From a checkpoint of a small image classifier: trained on made-up road signs on poles.
Rows from block 8 of a small image classifier, named by matrix and row number. Rows with one number belong to one neuron. Each number is 128 + 24 x the weight over its row's rms, rounded and kept within 0 to 255. All counts start at 0. After the name is the row's rms in percent of the matrix's.
After each neuron's rows are labels from the 100 images, of 14976, where the neuron reaches its largest size: "strongest on" is what is common among them. Only what is clearly more common there than usual is listed. The data: made-up road signs on poles. In brackets: how many of the 100, against the usual share in percent.
# gate: MLP gate (model.blocks.8.mlp.gate.weight, 576x192), inputs 64-127
# fc1: MLP up (model.blocks.8.mlp.fc1.weight, 576x192), inputs 64-127
# fc2: MLP down (model.blocks.8.mlp.fc2.weight, 192x576, transposed), outputs 64-127

gate.508 102 [158 164 120 103 130 113 137  97  93 139 129 116 122 146 144 105 123 142 108  92 134 109  97 123  81 156 131 162 137 101 142 112 128 127  88 107  90 134 153  87 103 114  78 108 157 144 126  84 110 131 163 120 110 127 153 157 148 140 104 107 117 131  69 163]
fc1.508 093 [100 154 152  81 130 116 116 122 121 128 133  92 101 126 135 125 151 146 129 117 127  77  90 126  84 136 153 157 121  89 146 111 113 139  70  77  91 144 119 137 118 137 115 131 132 153 128  98 138 138 193 155 118 107 130 159 122 120 126 124 174 146 107 133]
fc2.508 110 [ 85 104 124 160 130  97 125 113  92 131 122 123 116 113 127 139 106 163 107 112 100 144 118 135 102 126 122 153 136 125 136 167 144 135 133 136 145  95  97 119 126 157  67 134 111 133 109 121  85 132 130 139 102 118 117 139 148 110  68 141 102 152 140 172]
strongest on: pink rim (100 vs 8.6)

gate.193 103 [147 120 147 152 150 115  94 125 121 125 138 143 110 112  96 149 169  91 119 129 148 116  98 141 121 150 129 186 101 137 145 113 102 115  84 132 168 154 178 118 156 130 107 109 127 133 127 121 117 105 152  96 122 126  82 106 110 137 131 117 158 124 118 100]
fc1.193 101 [138 124 164 119 145 174 119 119 161 105  89 164 156 120 167 122 144 129 135 141 123  76 137 118 110  99 134 105 149 154  79 166 123 176 127 152  70 132 136 150 137 110 134 116 157 146 150 135 153 146 136 194 140 158 125  94 156 160 157 133 152  92 131 125]
fc2.193 097 [ 97 144 134 138 134 187  95  90 122 134 125 106 139 155 125  93 176 136  88 150 120  96 165 107 114 126  63 136 133 100 148 126 116  71 157 147 119 144 110  89 122 149 134  82 112 137 119 118 127 144 111 105 115 110 103 140  98 133 105 111 104 108 159 131]
strongest on: 50 (32 vs 3.9)

gate.159 109 [136  93 132 149 132 103 149 147 171 143 122 172 120 133  95 119 139 183 127 116 106 147 120 123 143 135 140 148 126 142 172 157 184  90 130 164 131 139 144 105 130 114 148 158 152 154 149 103 130 136 102 116 129 146 110 131  73  96 118 109 133 137 139 121]
fc1.159 113 [165 129  99 144 142 121  92  83 117 106  97 112  98 111 121 143  96 143 140 151 157 103 138 141 121 109 174 132 169 115 139 142 133 121  75 136 127 138 109 129 125  79 138 118  92 110 137 151 101 139 186 128 142 132 133 110 114 130 108 147 132  89 105 130]
fc2.159 103 [117 116 111 153  82 137 123 102 113 160 122 120 151 106 176  70 135 131 102 111 152 125 100 114 103 122 147 141  90 120 150 140 127 146  93 136 112 103 115 168 161 116 123 100 176 139 115 134 122  98 155 150 133 144 150 111 113  94 119 160 120  93 144 126]
strongest on: 50 (78 vs 3.9)

gate.533 101 [163 178 158 104 134 159 130 136 115 149 103  44 113 112 144 141 175 132 120 146 177 123 112  95 122 149 125 118 119  95 134  94 120 138 126  95 128 105 133 132  99 134 126 106  90 144  95 104 156 111 154 144 148 132 166  82 125 145 152  97 130 112 127 150]
fc1.533 086 [123 142 103 167 128 132 141 130 159 119 138 127 143 129 154 108 136 111 130  79 120 119 118 141 101 130 157 157 112  94  99 109 124 124  68  94 112 109 128 139 170 148 130 132 110 137 117 107 156 114 154 167 105 107 131  88 184 144 124 117 119 129 103 151]
fc2.533 105 [100 155 135 172  83  79 144 105 131 138 109 165 129 146  89 126 102 134 126 113  98 142 153 118  94 137 119 140 139 111 112 172 137 147 100  99 123  95 112  90 117 179  91  95 119 126 147 176  81 119 105 120  99 112 113 160 131 123 119 152 131 130 103 157]
strongest on: pink rim (64 vs 8.6)

gate.486 106 [165 153 142 153 120 116  88 107 124 132  98 145 117 119 181 122 122 115  85 131 127 142 149 108 133 128 129 113 133 127 138 122  98 159 129 132 106 158 166 135 118 106 151 189 103  72 106 122 118  97 125 110 141 161 118 130 121 122  94 129 180 102 177 161]
fc1.486 096 [149 204 116 103 123 113 110  91 103 103 131 120 155 128 121 165 154 148 124 135 127 147  84  93 111  97 115  90 108 101 127 154 169 114  96 141 117 142 133 141 132 117 135 123 144 145 138  94 146  92 150 153 104 137 118 150  91  86  99  97 115 142 117 137]
fc2.486 098 [155  81 177 115  89  94  94 105 107 160  93 116 107 106 132 129 138 144 131  88 143 158 117 169 108 157 158 104 105 153 141 130  96 110 130 176 131 136 151  96 158 153 177 136 126 151 147 154 121 114 115  97 108 125 110 113 113 126 138 135 129 172 114 120]
strongest on: drop (75 vs 3.5)

gate.269 100 [182 147 136 119 116 118 146 134 135 124 123 142 151 112 144 162 179 152 142 115 118  88  99 122 103 145 125 144 133 150 117 152 178 161 126 152 122 109 105 107 163 136 145 126 135  89 161 128  93  90  97  95 149 140  97  96 159 150  94 135 103 131 118 139]
fc1.269 098 [110 139 136 145 139 128 130 139 137  83 127 162 106 110 129 148  96 114 151  93 163 131 122 134 134 102 112 130 128 137 117 134  72 145 151 105 138 146 149 124 129 126 160 135 145 128 127 145 134 153 120 115  89 105  87 158 107 113 123 164 136  88 104 177]
fc2.269 100 [ 89  95 104 109  93 158  97 101 154 144 107 152  92 143 132 149  97 103 154 145 128 103  95 128 146 117 155 106 128  75 127 127 115 104 103 112 143 117 152  94  91 184  70  88  77 145 158 138 123 121 130 157 112 119 134 101 135  90  95 120 141 146 130 159]
strongest on: pink rim (28 vs 8.6)

gate.279 101 [ 86 148 123 112 148 128 101  82 139 128 157 149 124 116 103 139 128 107  90 145 141 167  88 143  96 162 147 162  89  96 121 118  87 135 131 176 127 171 112 133 115 142 129 155 124 129 151 132 117 135 107  92 130 185 108 101  98  81  94 124 106 124 161 128]
fc1.279 092 [132 106 134 143  63 146 110 148 139  89 161  88 142 140 134 126 129 139 137 113 168 123 123  93 112 132 165 112 167 145 106 154 184 143 109 121 169 140 124 107 144  77  88 123 142 142 111 113 112 152  59 140 134 142 135 136  90 155 137  70 120 149 136 127]
fc2.279 090 [ 97 139 127 128 117 119 112  94 123 143  99 128 130 155 149 129 116 139 110 165 142  98 121 147 148 158 169 100 115 156 144 128 117 153 129 149 126 166 128 175 128  98  69 107 141 138 140 116 109 153 165 166 147 151 121  98 167 112 135 148 176 112 137 136]
strongest on: black face (48 vs 8.7); 90 (26 vs 3.6)

gate.339 113 [104 144 132 153 129 153 152 123 114 132 166 155 135 160 111 128  98  90 113 150 128  94 117 139 117 117  73 135 103 172  98 133 164 110 148 138  98 164 121 148  89 131 122 125  88 151 137 109 104 104 107  80 108 141 117 158 117 147 119 147 111 119 107 128]
fc1.339 108 [136 114 106 115 120 125 130  97 158 115 108 125 147 131 180 109 106 163 161 149 157 166 165 107 153 112 118 149 133 134 121 163 132  98 141 115 119 111 132 137 103  88 131 137 137 163 136 159 139 143 132 152 135 124 178  76  88  83 120 165 140 122 122  95]
fc2.339 094 [153 109 126 151 139 122 127 114 137 118 114 150 160 108 133  68 115 132 146 163 154 146 155 113 125 104 172 115 140 112 139 182 134  85 126 105 115 109 123  84 112 123 108  96 106 110 107 147 158 111  97  95 143 153  72 113 121 115  98 165 142 119 152  84]
strongest on: 50 (62 vs 3.9)

gate.228 109 [105 148 127 138 149 120 150 119 108 101 127  74 174 110  95 121 104 101 135 157 132 105 119 111 123 137 156 183 130 139 118 138 142 136 119  55 157 138  97 122 109 135 132 105 119 135 134 147 150 108 103 100 136 129  84 120 108 127  98 108 129 131 128  96]
fc1.228 094 [ 96 156 110 132 120 162 121 141 167 125 100 122 132  93 106 132  96 136 148 124 127 150 121 120 101 122 130 121 165 103 113 116 160 207 130 125 115 125 118 111 109 142 134 112  88 107 149 145  77 156 174  93 157 157 127 116 127 130 123  98 123 145 144 141]
fc2.228 105 [149 125 165 114 105  89 125 148  96 129  86 177 112 145 124 126 151 153 148 146  92 137 140  94  86 141 114 116 161 134 134 108 110  91 133 142 110 134 125 126 150 126 121 113 110 153  65 128 137 107 147 107 172 144 112  97 100 156 158 141 155 161 116 173]
strongest on: black face (27 vs 8.7)

gate.409 094 [ 81 134 116 167 130 125 129 153 115 130 118 127 150 143 124 150  91 110  83 127 145 110 111  90 105 149 120  91 133 120 105 127 122 100 108 125 194 181 108  82 170 157 111 143 122 122 137 117 111 103 118 128 139 116 108 124 130 152 126 105 152 158 123 146]
fc1.409 094 [ 74 133 166 132 143 119 129 151 147 107 146  96 148 166 125 128 144 106  89 114 128 171 122 126 122 145 106 121 128  83 114 128 131 130 123 117 122 115 108 130 150 117 125 156  89  74 150 122 120 141 115 119 127 135 125 143 152 137 171 108 130 140 142 146]
fc2.409 096 [135 128 134  93 126 130 112 169 149 115 131 113 107 127 133  92 144 134 144 108  75 124 116 149 134 143 128 101 135 150 121 130 104 150 118 135 125 151 126 146 128  76 155 131 101 158 199 141 109 104 133  96 174 116 107 112 138 141 166 119 121 132 186 120]
strongest on: 50 (40 vs 3.9); 30 (31 vs 3.7)

gate.354 111 [124 112 143 122 150 144 136 136 157  88 160 133 135 108 130 149 108 107 122 113 139 142 131 162  87 142 127 122 132 123 100  99 119 147 150 146 115  94 178 143 129 153 137  99  74 154 134 163 126  98 111 106 128 119 117 190 143 158 122 103 119 139 130 158]
fc1.354 104 [100 110 156 128  74 110  96 127 128 117 140 152 136 136  96  81 140 170 125 136 149 113 153 137 100 147 136 139 133  77 127 150 131 130 166 134  91 124 109 144 165 134 175 142  98 118 108 185 146  85 118 133 115 132  68 124 153  87 140 130 136 128 105  95]
fc2.354 095 [138 125 103 139 144 138 116 136 146 137 161 155 120 124 166 136 141 138 133 123 156  96 148 139 118  97 144 159  86 118 149 160 105 111 135 159  93  96 160 138  66 107 104  80 153 106 111 127 122 170 161  94 124  90 112 162 103 113  86 137 119  72 142 139]
strongest on: 50 (42 vs 3.9)

gate.334 104 [117 130 156 167 140  98  92 111  90 147 177 140 128 125 104 119 136 125 181 133 139 113 151 101 137 134 126 127 129 173 145 115  69 133 110 125  85 170 191 124 141 120  93  92 169 108 159 122  92 118 131 150 121 100 138 180 154 126 151  86 100 132 118 130]
fc1.334 110 [109 132 119  95  52 141 147 127 154 138 119 160 162 140 146 153 152 131  97 113  79 155 110 116 125 102 118  99 127 111 110 143 139 130 160 121 182 125 113  82 115 133 165 145 140 119 140 133 130  80 125 140 123 170 162 113 128 100 165 167 133 100 109 127]
fc2.334 118 [155 137 117 116 111 152 137 122 121 116 145  78 125 135 141 120 137  97 169 145 106  97 172 154 115 101 166 144  77  96 145 130 133 141  92 118 190 154 119 124 138 147 157 112  94 138 158  94 152 148 109 155 124 105  71 137 133 154 141 118 117 129  86  80]
strongest on: black face (100 vs 8.7)

gate.204 090 [129 147 100 148 129 108 127 115 131  70 109 156 140 129 118 144 120 141 134 121 162 144 108  95 153 153 131 126 141 117 121 118 177 147 127 116 134 178 111 115 127 148  89 143 126 144 150 131 147 135 135 119  65  86 126 171 137 101 118 128 154 147  98 119]
fc1.204 088 [105 132 117 124 101 121 103 110 157 133 129 106 143 138 125 163  98 167 137 164  96  99  98 121 122  98 113 129  95 101 120 153  88  88 114 103 131 111 129 129  91 129 146 156 163 120  78 125 161 145 140 164 131 152 153  96  92 128 151 133 127 156  49 141]
fc2.204 100 [144 157 166 135 150 161 125 148 144 155 176  87 175 112 122 120 166 114 119 158 153  72 130 120 119 105 149 142 113 111  89 118 152 118 131 100 163 114 128  71 130 157 118 175  73 143 117 139 100 114 111 123 123 126 107 176 119 157 120 137 126  89 104 121]
strongest on: black face (99 vs 8.7); brown rim (39 vs 8.4)

gate.125 104 [115 105 176 120 127  93 121 125 120  99  94  97 121 145 118 128 122 116 138 120 148 174 137 108 140 122 151 106 124 142 129  98 128 170 129 160 138 117 155 146 156 156 142 160 159 125 130  89 153 128 129 107 132 145  97  68 152 132 152 146 156  91 158 113]
fc1.125 097 [ 82 134 123 110 141  83  90 109 112 154  83 146 100 128 147 136 103 133 161 171 156 115 115 126 152 176  71 118 151 140 113 123 125 104 115  89 115  89 109 129 116 163 133 100 111 134 103 148 166 147 131 136 168 163 116  92 113 119 149 146 146  94 149 119]
fc2.125 101 [149 134 116 135 157 109 100 114  94 121 121 128 105 122 119 121 142 119 119 147 137 177 103 182  87  97 163 119 123  92 143 127 167 144 124  97 147 100 148 186 121 125 137 171 144 120 154  88 110 164 123 125 151 160 160 118 139 143 125 145 142 134 148  87]
strongest on: drop (39 vs 3.5)

gate.445 098 [106 139 124  83  96 113 181  82  98 165 158 129  67 112 123 105 136 128  93 106 111 104 125 117 141 155 152 155 114  93 103 120 140 131  80  73 123 105 110 139 152 132  65 146 168 110 126  89 148 137 151 132 126 148 159 115 120 128 190 135 106 110 146 129]
fc1.445 102 [148 121 123  95  90 161 120 110 109 180 133 145  81 130 115  98 148 126 128 126 161 107 155 131  85 112 132 126 107 130 143 101 171 119  91 144 114 131 117 204 168 157 133 122 159 147 141 111 103 131 184 135 165 115 169 136 124 122 148 147 159 115 118 129]
fc2.445 106 [114 137 137 147 117  94 127 128 154  87 118 132 118 141 105 110 121 172  87 146 154 124 153 115  61 126 104 121 150  91 128 154 152 102 113 150 110 144 125  97 132 136 115 122 107 132 127  89  66 118 150 161 125 113  95 132 154 104  95  98 130 123 128 127]
strongest on: pink rim (68 vs 8.6); orange face (37 vs 8.3)